From a checkpoint of a small contrastive image-text model.
Model: 6.96M parameters, encoder arch densenet, encoder norm batchnorm, encoder activation elu, encoder depths [7, 14, 14], text encoder width 192, text encoder layers 8, text encoder norm rmsnorm, text encoder activation gelu.
Training: muon at rate 0.0094, 3100 steps, batches of 128.
Data: 50862 training examples, 7.8 epochs.
Rows from block 20 of the image encoder of a small contrastive image-text model, named by matrix and row number. Each number is 128 + 24 x the weight over its row's rms, rounded and kept within 0 to 255. All counts start at 0. After the name is the row's rms in percent of the matrix's.
After each channel's rows are labels from the 100 images, of 14976, where the channel reaches its highest value: "peak on" is the class under the peak; "patch colour" is the nearest of a few named colours to the mean colour under the peak. Only what is clearly more common there than usual is listed. The data: cartoon faces.
# conv1: bottleneck pointwise conv (encoder.blocks.21.conv1.weight, 128x544x1x1), inputs 506-543

conv1.18 102 [ 76  56 167 128 128 128 128  87  82 128  97 128  44 128 128 110 128 128 128 155 128 128 128 128 128 159  99 157 128  75 128 128 128 128 128 128 128 157]
peak on: hat
patch colour: pink

conv1.124 102 [ 93  70  69 128 128 128 128 128  77 128  97 128  87 128 128 128 128 128 128 154 128 128  49 128 103 128 128 128 175 128 128 128 203 128 128  64 128  75]
peak on: skin; mouth
patch colour: grey

conv1.32 101 [128 128 128 128 128 128 128  94  67  72 128 128 171 128 128 128  89  96 169 128 128 174  75 128 128 165  93 128  87 128 140 128 128  90 171 192 128 128]
peak on: mouth
patch colour: grey

conv1.8 117 [ 73 144 128 128 128 174  60 128 128 128 171 128 128 128 128 109 128 128 128 128  86 128 102 128 128 128 186 128 128 128 148 192  93 170  67 128 128 128]
peak on: mouth; skin
patch colour: grey

conv1.45 098 [128 128 128 128 128 174 128 128 128  53  96 128 128 128 128 128 128 128 128 128 128 128  67  80 128 128 128 128 181   4 128 176 128 158 128 128 105 128]
peak on: skin
patch colour: orange; cyan

conv1.46 088 [172 128 111 128 128 128 128 128 102  83 128  85 128 128 157 128 128 107 128 128 128 128  58 128 128 128 128 148 128 128 128 148 182 128 128 128 128 128]
peak on: hat
patch colour: yellow; green

conv1.21 085 [111 101 198 166 128  98 128 152 172 163 128 128 128 128 128 128 128 128 128 128 128 128 128 174  85 128 172 128 128 128 128 128  79 128  68 128 128 118]
peak on: nose; skin
patch colour: cyan

conv1.108 101 [ 91 128 155 128 128 128 128 128 128 128 128  81 128 128 128 128 128 110 128  87 128 128 128 128 128 128 128 128 128 128 128 128 206 128 128 128 128  68]
peak on: skin
patch colour: grey

conv1.127 091 [128  69 128 128 128  97 128  90 128 221 128 179 128 128 128 128 128 102 128 128 128 128 128 128 128 128 128 128 162 193 128 176 128 128  76 128 154  72]
peak on: hair; skin
patch colour: pink

conv1.36 090 [128 154 128 128 143 178 128  75 128 128 198 162 128 113 172 128 128 128  76 128 186 128 128 128 128 128 128  83 180 128 128 128 156 128 128 128 174 160]
peak on: mouth
patch colour: brown

conv1.116 099 [128 187 128 151 128  89 128 128 128 128 128 128 128 128 172  95 128 128  60 128  61 128 128 128 128 128 128 107 162 128 111 128 128 128 128  94 128 128]
peak on: eye
patch colour: grey

conv1.22 093 [ 62 128 128 128 128 128  97 128 128 128 128 128 105 128 188 128 176 128 128 128 128 128 128 128 172 128 128  95 128  55 128  71  93 169 128 128 128 128]
peak on: skin; glasses
patch colour: green

conv1.35 099 [128  76 128 128 128 128 170  48 157 109 128 128 128 128  84 128 183 159 128 128 137 128 100  49 128 128 128 128 128 160 181  47 128 128 214 177 128 115]
peak on: skin
patch colour: orange

conv1.80 098 [128 146 128 128 167 166 128 128  97 198 164 128 128 128  58 128 163 128 128 128 128 128 187  96 128 128 128 128  94 128 128  93 176 128 128 128 163 128]
peak on: hair; eye
patch colour: green

conv1.37 107 [128 128 128 128 128 128 128 128 128  87 128 128 128 181 128 128 128 128  49 207 147 170  95 128  77 128 128 128 128 128  75 128 128 128 128 128 128 183]
peak on: hair
patch colour: white

conv1.20 106 [128 128 128 128  61 177 128 128 128 128 128 128 128 170 128 128 128  72  57 128 128 150 128 128 178 128 168  84  50 128 100 128 128 128 182 128 193 128]
peak on: hair
patch colour: white

conv1.126 098 [128 128  66  94 128 105 101 162 128  84  88 193 102 128 128 128 162 128  88 175  81 128 128 128 128 128 128 173  92  79 128 102 207 128 128 168  71 128]
peak on: mouth
patch colour: brown

conv1.117 097 [128 128 128 170 128  90  92 176 188 174 154 150 128 128 156  82 128 128 128 128 128 176 128  89 128  66 128 160 128 219 128 128 128 128 128 128 128 128]
peak on: hair
patch colour: grey

conv1.6 096 [128 128 140 128 128  94 116 128 128 128  97 128 128 128 153 128 170 128 128 173 128 128  86 104 128 128 177 170 169 128 128 128 128 160 128 128 212 193]
peak on: skin
patch colour: grey

conv1.30 099 [158  98  99 128 128 128 128 128 128  24  53 128 128 160 128 207 128 128  86 147 128 128 128 102  88 128 128 150 128  84 128 174 150 128 128 128 128 128]
peak on: hat
patch colour: blue

conv1.100 101 [ 96  60  76 128 128  70 157 128  97 128 128 128 204 128 128 128 128 157 128 128 128 107 128 128  85 128  50 128  67  77 128  88 140 128 128 171 128 128]
peak on: mouth; hat
patch colour: brown

conv1.24 099 [128 128 128 128 128  60  47 128 128 220 128 128 128 183 128 128 128 128 128 198 114  65 128  88 232 139 128 185 103  40 171 181 100 128 128 128 128 105]
peak on: hair
patch colour: orange

conv1.86 107 [128 128 186 165 128 128 128 128 158  80 128 128 128  93 128 128  90  84  50 197  99 128  88  79 128 128 128  96 128  12 128 158 128 128 128 128  91 153]
peak on: mouth
patch colour: grey

conv1.122 102 [128 128 169 128 128 128 128 189 128 128 128 128 128  99 128 128 128  75 128  79 128 128 128 128 140 128 128 128 128 128 128 128 128  86 102 102 175 174]
peak on: hair
patch colour: blue

conv1.56 100 [128 101 128 128 128  78 128 171 128 195 168 128 166  31 128 128 128 159 128 128 128  83 128 176 128 128  74 128 128 128 128 128 128 128 128 128  97 128]
peak on: hair
patch colour: red

conv1.94 104 [174 128 128 174 128 128 208 128 128 128 128 128 128  96 128 128 128 128 128 128 128 128 128 128 128 156  91  58  79  91 172 128 128  89  70 128 128 128]
peak on: mouth
patch colour: brown

conv1.2 088 [128 128 128 128 128  97 128 128  85 128 128 128 128  91 128 128 128 128 128 128 165 185 173 128 128 128 167 128 128 128 128 128 128  52 128 173 191 128]
peak on: hair; eye
patch colour: grey

conv1.4 105 [111 209 159 128 191 147 128 176 128 189 190 128 128 100 161 162 128 178 128 128 128 128 128 128 204 128 128 128 128 128 128 107 128 128 128 128 128  74]
peak on: hair
patch colour: brown

conv1.111 101 [ 62 128 128 128 128 100  92 128 128 104 128 128 109  84 128 128 128 128 128 128 128  83  68  74 128 128 128 169 128 180 128  26 128 128 128 128 161 128]
peak on: skin; hair
patch colour: orange

conv1.3 111 [ 98  90 128  64  83 128  77 128 120 182 128 161 128 128 128 128 188 128 179 128 128 128 128 128 210  70 128 128  79 218 177 128 128  79  88 128 128 128]
peak on: hair
patch colour: purple

conv1.48 091 [128 128  81 128 214 128 128 128 128 128 128 128 128 128 115 110 128 128 128  53  97 128 182 128 128 128 128 128 128 128 128 128 128 128  78 128 128 128]
peak on: hair
patch colour: orange

conv1.52 102 [128 128 128  82 128  82  48 128 142 169 128 128 128 176 128 128 128 128 224 128 128 128 128 128 128 158 174 128 128 128 128 128 221 128  88 128 172 128]
peak on: hair
patch colour: purple

conv1.64 110 [128 128 158 168 128 189  39 175 161 128 128 114 128  75 128 128 168 128 128 183 104  74 128 128  79 186 128 128  62 128 174 194 128 159  83 128 128 128]
peak on: mouth; skin
patch colour: grey

conv1.73 095 [175 128 128 128 128 128 128  72 128 128 128 128 128  97 128  42 128 128 128 128  88 128  70 128  18 192 128 204 128  61 128 128 128 160 128  99 128 128]
peak on: hair; hat
patch colour: red

conv1.74 102 [ 70 128 128 162 128 148  83 162 128 177 209 172 128 128 183  74 128 128 128 128 128 104 128 128 219 128  77 105  89  70 184 215  97 128 128 128  87  72]
peak on: hair
patch colour: brown

conv1.68 108 [128 128 128 128 128 174  55 151 128 128 128  60  62 149  95 128 128 104 128 176 128 128 128 128 104 128 128 128 128 128  72  77 128 149 162 128 128 128]
peak on: hat
patch colour: orange; yellow

conv1.23 098 [128 102 128 200 188 128  86 128 181 183 177 128  58 128 128 128 128 128 128 185 128 128 103 193  67 128 116 128 128 128 128 128 128 128 128 128 128 169]
peak on: mouth; hair
patch colour: purple

conv1.0 110 [ 70 161 128 148 128 154 128 128 128 185 174 128 128 128 106 104  95 128 128 128  87 128 166 164 128 128 100 128  97 128 172 128 157 128  94 128 156  71]
peak on: hair
patch colour: brown; black

conv1.28 099 [128  98 128 128 180 128 128 173 128 213 128 128 138 128  47 128 152 128 128 115 128 100 128 166 128 128 147  67 128 156  39 128 128 147 128 195 128 128]
peak on: hair
patch colour: green

conv1.40 100 [169 169 128 128 128  77  59 128 181 171 161 128 128 128 128  70 128 128 128 207 158 128  94 104  87 128 128 128 128 155 172 128 128 167 128  79 128 171]
peak on: hair
patch colour: blue

conv1.47 097 [128  77 128  52 128 128 128  87  79 128 128  75 128 128 128  69 128 128 128 133 128 128 128 128 218 128 128 128  85  81 128 128  86 178 128 150 128 128]
peak on: hat
patch colour: green

conv1.60 102 [128 108 200 128 128 128 170 128  85  85  30 128 128 128 153 153 128 128 128 170 128 128 197 128 128 101 128 128 110 128 128 128 128 128  85 128 128 128]
peak on: hat
patch colour: yellow

conv1.34 096 [153 128 128 128 128 128 177  96 128  50  87  45 172 128 128 128  48 128 128 128  93 128  95  92 128 148 128 128 128  85 155 128 128 128 128  81 128 202]
peak on: hat; hair
patch colour: blue

conv1.55 097 [128 128 128 128 128  91 128 128 151 178 128 128  74 128 128  84  75 128 128 197 128 183 198 128 208 128 128 128 128 180 128 128 128  80 128 128 128  39]
peak on: hair
patch colour: grey